A small audio embedding model, trained from scratch: activation silu.
Rows from block 10 of a small audio embedding model, named by matrix and row number. Rows with one number belong to one channel. Each number is 128 + 24 x the weight over its row's rms, rounded and kept within 0 to 255. All counts start at 0. Numbers have three digits each.
Before each channel's rows are labels from the 100 clips, of 14976, where the channel reaches its highest value: "responds to" is what is common among them. Only what is clearly more common there than usual is listed. The data: single English command words and digits, spoken by a formant synthesiser in many voices. In brackets: how many of the 100.
# convs1: 3x3 conv (model.blocks.10.convs.1.weight, 192x192x3x3, each kernel summed), inputs 0-191
# convs2: expand pointwise conv (model.blocks.10.convs.2.weight, 768x192x1x1, transposed), outputs 0-153

responds to: voice: deep voice (98)
convs1.69:106121123172142161143099083143134146113130122110088133098101094115110090127096128143135095161040110141134141063136141100133156114143161126106101108124157109089156113166111141143109115127153121115143137041119110141147137107131145118132126139144116103114123120122124137121126130137098109122108100111118131109132140119120172123097091090127138120120110134144113119106133163151126099134136144086140120117136090103134111110154117111138134093135090099057124114135117141103158114075159152131105140139168139120091064138158126119114116097107143123123158116134134086159095119092103124185
convs2.69:159128128128104128154096128121128130128128128099150128172118164099155128115128182128061128128128128103101128128128141160128128142172094128128128128128085138128135097128128128093162197155146131128128128095128170064141181085128128149154128152128136155128135163099091128128128091128128128081128080100083128077187128103128135128116128106158162128071167173128161099128127128128142128128128128103133125133128128128128080069128128128128128128080161107082130168128128128

responds to: intonation: rise then fall (48)
convs1.108:087121121136115168157123134129087109149116138087090107140156196127116159122080159149139084141091160134115115051121125178134147112143145107126141113116117139131187164077136097113119117131161137102138147145115153132124099115109201123101143149166133170118129149128117163136143134174147123148115116141142103126100125142092135136103142152114124119130130115140129114120115124120101123106102123125124145145096101100146116125104078100105148143161191108083137097095161145148111086133173101080148141128116134131150157117150108126108151147154117109134145118153142156158143133126113114143
convs2.108:170168141109158081156128128167098128130176096163128128183080144128167128128128135123142128088105177128128128165087149173135128128128096092128092128128091104182128134128128179128177128108128163179128128128148165090128125128180093128160128128128128128128128128124091128143128133128128128128128078128128128128128075089128128128098153133131165102105142128185133168128152103128112167128186123159155128070132128128128128121149121128100149096088128157121128115100144128

responds to: voice: low voice (70); intonation: rising (50)
convs1.27:118086100146107140116098098126124108127115089125103121103098123114097128090125103090106113105145105095132143133129158120137167089110168096135106112131123092111153089090073125112121112136120169102130153149118120138134150137089200106130143116147103120109144113115100098078066121107096132090101100103128099107141113109135108124154125117125102121103117152113110103127123113098126136121123124127164106122084142144113101132174134105122126091111115121132107105117122108115094109091186129105071087107136139096154164102176131092104113111116123076120155101124091113164130107122108130150
convs2.27:101061163146079128108130128128149168128081183077188128128177128128085128160128128168120128128128128128166152128128178128128128120128092128150128128174159106088128073128128075122077154128128128137128110128145104128073128180128140162159128176128111166125128128128156128128128128128119108173128128128128128098128150152082128128128122128183097128128128128128128128128179128128128128128128128128058114128128127128113128128128128128103128128128150139134128191182128128

responds to: intonation: rise then fall (62); mains hum (32)
convs1.127:141131113123167092135152110079110115101111151078142080124143120154136141121095108151099095153088141130126129086108105114105126133141128148118111113104123111113132144081144146097125156112141098089128098102078131097085086140088100131159120137076102114095125102112143116120144112101122109134153101109111070121126147128109150150078132107087130090145087072132133122106119126159061115066120130118102119123085106088088127115084115112129132135098115091101116117130115139093125143115139108112136125160150147132119131117112088126106122125121083141160119120101128112081110111116111115118
convs2.127:153128128128145128128061150101080120128099162165093128128142128124128110128128128095164128128125073128142117128162111128167128147185111149120092128128096128118127111162128164132128083128128118143122128098128158088166128070128076091162135085128104148169128159128100128128128128128086135128128128128157128128183128105080128181103128128080158134144135153090128136128128106128110128128110128147128128128128100128101096128078128128098128128085144128128128091167081107

responds to: voice: low voice (94)
convs1.36:139086145116098140126098073099127113125134098098118108083121100125110125136128115087105123089139107086113131144117122120136117088120122093137131130110106134070127120104091127137130135132118128119114123103104124113112105114113168086111120096146135130117140120133089125113069141114090129133115071138107104119120061124121109103127137138099080140131096136130111118112118101067099108092128120125143082123123146099114103085140132129107111063125125096147109128122126120124097105093151128076098097076093102133152109125147102100089137095074109074080139117129106144140105134143132140117
convs2.36:087115184128128146085187128128155165171128158128124128128132128128085128156184111128167132106128128106099128128040128088170150128097106128128128152143183136138128074128125053128101122128128128106128128170183077128128128161126147129151085129064109170128128128128183128128128128128155112139128128128127160094128114169128111164128105128128074128128128128128128128036128128077179128128128112128128128158177128169114081128128128128091128128128128128138128133160128128

responds to: voice: child-like voice (84)
convs1.90:096136085140114140118149086105073103123106139077083112143065134114137117075103109140117094138100122131146136111120121114088141148128154125126114111119090127125125101116077115069112141070131153111144135119123118100099101135108135136130121108135120133118143116125116114091107118142103121079130111124116109111103122118100118149109098118115131086101093122131106138108099158136093088089091131114129112122115093102121123096149111105147115083109131116109116065100113138109149065086147074118102089129128097089101106100138107135113131097118089135157140110121149125149097081109119107128
convs2.90:111128128167128117104120169128128128144104152128151128082145092128128128115107128128128128128128098128205132128145171128128096128086148128174128128157142080060128125135127093105068128135140102128128062128124100142128128128106128145128135160158092136128143109128150106128136193128128128146128128066144135162128128149083128128150128098128128119128128070128130105128128128128174097128105183134128132128095069128114164128128128128128163128128187140188122162160163118

responds to: voice: child-like voice (65)
convs1.115:133090122094105120128076126081107119136137085104117112133118184106111130121098135112141122096116134073107099101100118127115149095111091109135132129095086107130161113127106095126135098110100119126128087116122152113077118079113109102089110115134139130115136132152101156112096136109137127138104128132117103100119103111142097088120126153094075113121108122106093068098098071089113100095118086144117099106122104135084108106108117129088136094129136096105118121130152096123072125127126108084107123095107118126090144124110103125128139102143103096099140136127073130118119150118133118085
convs2.115:128152128137151096139140177167128128128171120128093130126094104133128128128128128128119128178122151161128128128128121144128128103128128128128182128108137128131109128128128128134128128128128128131070128142128128128128128128186128077083107087152128107144128096128128128136128128107128128128158128112128159128128128121166123100128134093090119111128112128151111128128128128129128172179154105167164128111128128128128134128153115124128128128128134103180128108089137093

responds to: voice: deep voice (51); /ɹ/ (39)
convs1.123:134145081139129141095146088106114111121117142096159083123108145113124118082094086134119080144102139137143105116123120107105137155105114150120121134128106100100140095154128118117124127118140119137176076087075107102104095131138141135154149094124128157137135071112124058111119115148107126095108101123123126102143135097138147143111128121096167112138139113134141132105120137122094116087119126102133139105141100087099122097117092145157114117085138140115128110128082159136135160113141111082113089116131114093054083121130098133133116083129094134155128086108172109156117111077125110128
convs2.123:128128128128074146128128128128128128103096164128128128128158128128128144128117171128128128114128128086143194128127130159128103150166118128164114128162128128096128138083128102076128210128128172128167109166128128106128198128128128142143179128128158128148117156128128128149128110128121128128128128128128073106128128128088193128128096119128128128090128138080128128128152112128128099099089190128128128128109128088128083128116128187167145128103117094125128128158128128

responds to: voice: low voice (67)
convs1.170:147167079118091110131185131087074102134138156109121100114095133105132139077174132128109153114127125108151108159118149186099138120124136116129131135143069134140149108140132102080124139086102121126160139150111126096070105161168191159127133135130115134139120118133110138108132123097146136135119137128119112106121130136109097106133140143090136076159126125115109173086096137123108102094133136144125147130130161158102113111117146140157130131133155118160156061104159143151151108128143110095126119124110107087151150139169092165117134130137095114065120147115151146141151154151122142139
convs2.170:128128105097174130102128128176128128137128126128147127128128097148128151096151128128089128099128112186148121096128200053141119182128128128080102128149159069128174181128128128128128128113128128146128128128128085077112106128141128128165141145151128128128128088128157173128120184128068153091134154128069128066128128128118128120090171168128128128128108123128095128128134083068091128091153128128136128112128128196173080128128128123165128128073128189184128128147165137

responds to: intonation: falling (69); voice: high voice (51)
convs1.139:151119101045110162161128129119096085159146123097128118091105140108080113074094124093135118121125102105151103144130132135100135070151124095154138152140075113092167105053101107092126144104072124095122105113121156121095113132116172073116140125153123125103122123157106123118101148132109130115130133135127102126128124144134077107121149128114119112139118129144112137117109153123104109098126131087113114097074137127120126117115110140127157111142126110159057078117112129123100125122168109103129108136127142104120111134130103076108156116137097081102129128119119145114114145113126137117
convs2.139:159128128128174096112128128128154128128128128128145115128128079128128128128128128128128104128128128128128128128073199128153128128128128128159065128139128090173128128128128140128128128120128123128117103128128128128128128156183157128190128128128128098109128079128128128128128128128128128128042117164128167043128128101128128128078153178161128128128128128128155128144128128046135128130151087128137128128161128140128056128128128139124128128038128221127128116122164128

responds to: voice: high voice (100); mains hum (31)
convs1.74:126111112073113087121169095087075087145134117106141103143111115110106125115153125082118152078141113116135111163107139124071126090124102076139124143119083127130129114122088110108153148115114127125106122148099141103074105143144145073138105119136117139114142140142152134106083133131102134124131101121121088132124124133125113110113158154116140073148111087139133158116091049140107107102127111138120101151136166140079132092104157128137115083140147111162122110103132153130059131080123133083114102130139111115139149146125104101101143124123114103090142156111107143134120120149127127123
convs2.74:086120162092072128128120106128128128145128128128128128128144128128129128128144128128200128128159128128128188128106128123103181128128128192128128135128172128128151128128128128059101089128107128128128128156128098128128238128128077112126128128078172128128128123128179148128128128128128106128128128128128128143128119169114129161128058128094092128124128169128178128052128128128128141128128090089128128128128128128160128128170115100128071128128089076128128128128074128

responds to: voice: low voice (86)
convs1.79:125137100052106121107135120078095109122118135116135109110116123099083090114124095126097128117129086093157081141131140158096131119126109086119103108137091123068133118089128127112122137080052114109145098113123113108079117163120168118144121118116102120135112106121088103115118113125118124106117120101118113105129092097121104106142122132101123100106136133082100160094086139100111100106131150082114145091103132152076119139115127109146108124115117136128103115142101135121134118124132127069127117114084086120105107111147103114091123102136107109090113090089129119123136116083099114110
convs2.79:103104128128169128120128128115155128128102191128128114091128093095128128128128160064128128128128128063128128128128205128128128128144128168191128104183128128128128128128135099128128116128128128128140046128128118105201128175128159172128128163087128128088121128128141160128128128128120128128100128128100175128128128157093186128128147168128107157128128128128168096128149177128128074138107128128080148128128128142128128128104128128128128128128128165136128128192128102

responds to: voice: high voice (88)
convs1.39:119107104094118091094145128114113121155128124114143122121116116117092104117145109073100133102150110118141097163123096139091140071127116078136095141131109106111143094120118134089118151091115128144123116130100126145111134132108167077120109149144097136093114113142140130090074139146121144121094125096127109099119129108137119096134139133139135089127117141168138134120096016117116128123126120128135149122141128122115111122133167126138128110118119116143056092132139156115036131099158128099092099090151132112158159119144128083123137107155114110094158121098122116123104122161109128139
convs2.39:111201110099128128128128071128128142145128128128128128128118128128168128128128145128128128128128128110134128105115128128035128187154128181128128157128128128128149128096128128128139128128044128128128128128086128128128128129128128174128128172128207062128128128128128170128154128128128076128092128128116103082116128128128128071087105128114128128128128163126128128086128073128169128089114128074128128128128128128165128124128128128122128128128038128128128128164128168

responds to: voice: deep voice (88); intonation: rise then fall (50)
convs1.119:089130118145097107108147115099118124117108170082076091109123146105154130116124147169136133159104154100137126086131132129110138161087111171112141128128121142113147122113129096110143128107146104121133123126115116107101091114113185162132133098118128130116122113101092155090133113137092115120129128132136099101086096106079138175130110127097125113106111116106093132093113182090085110082094124132110158114109105128097114114107117117143112094145141108101155112070127090120155078115132082102078130080113095120138125099129085161109137138123083138166108135122167136128132113132132109160
convs2.119:128128083141108066128094156122128128110158139128128128128096128093128128077128117160127128128116130144136127095114149128126118132157128170165108128128128059128083128121174113095122151067128127185141085128128173070128164128171128128155182128140128126110106119127087128128128128128128128128110091128117128128168128128119128128135128100128128167112181149126128101111185122089117128115129156151129120057128072103128128123128128128128153111062128128163128128128145128

responds to: voice: child-like voice (80); mains hum (44)
convs1.131:140099135117128122124071134101121114138138098089110088111141125138124126138090148125147088119087119091129099097111101126120083109136068129129136121113109151136133139108126134116147186123112092130121126125091143104092097077117103115109110125160138132113142167129127126147119144144135138144149134148116116141105103154108110114063131145100115118132137055141127084094123107134093102093130112112087127156100074103094143119067073133080133142142134133107109129116138144123096126133135111094144150126105128141133119134067097112129128128142094108113089165132097147063109131129138127092
convs2.131:134071128128160129165128128078128128136095163181132112128128132128128128128126128078128128128065128109107128128128145128128124171244124128172128089151128128128170128119128128073128151163128128123131139128128157128178142115124128146128128134099128128128128128090109128172086105097122128128128128108128128128173128125128157196133128128074145177128149158128128128128123084131128088128128128128128128117128128128128155128128128128128128101128128128128128128178110073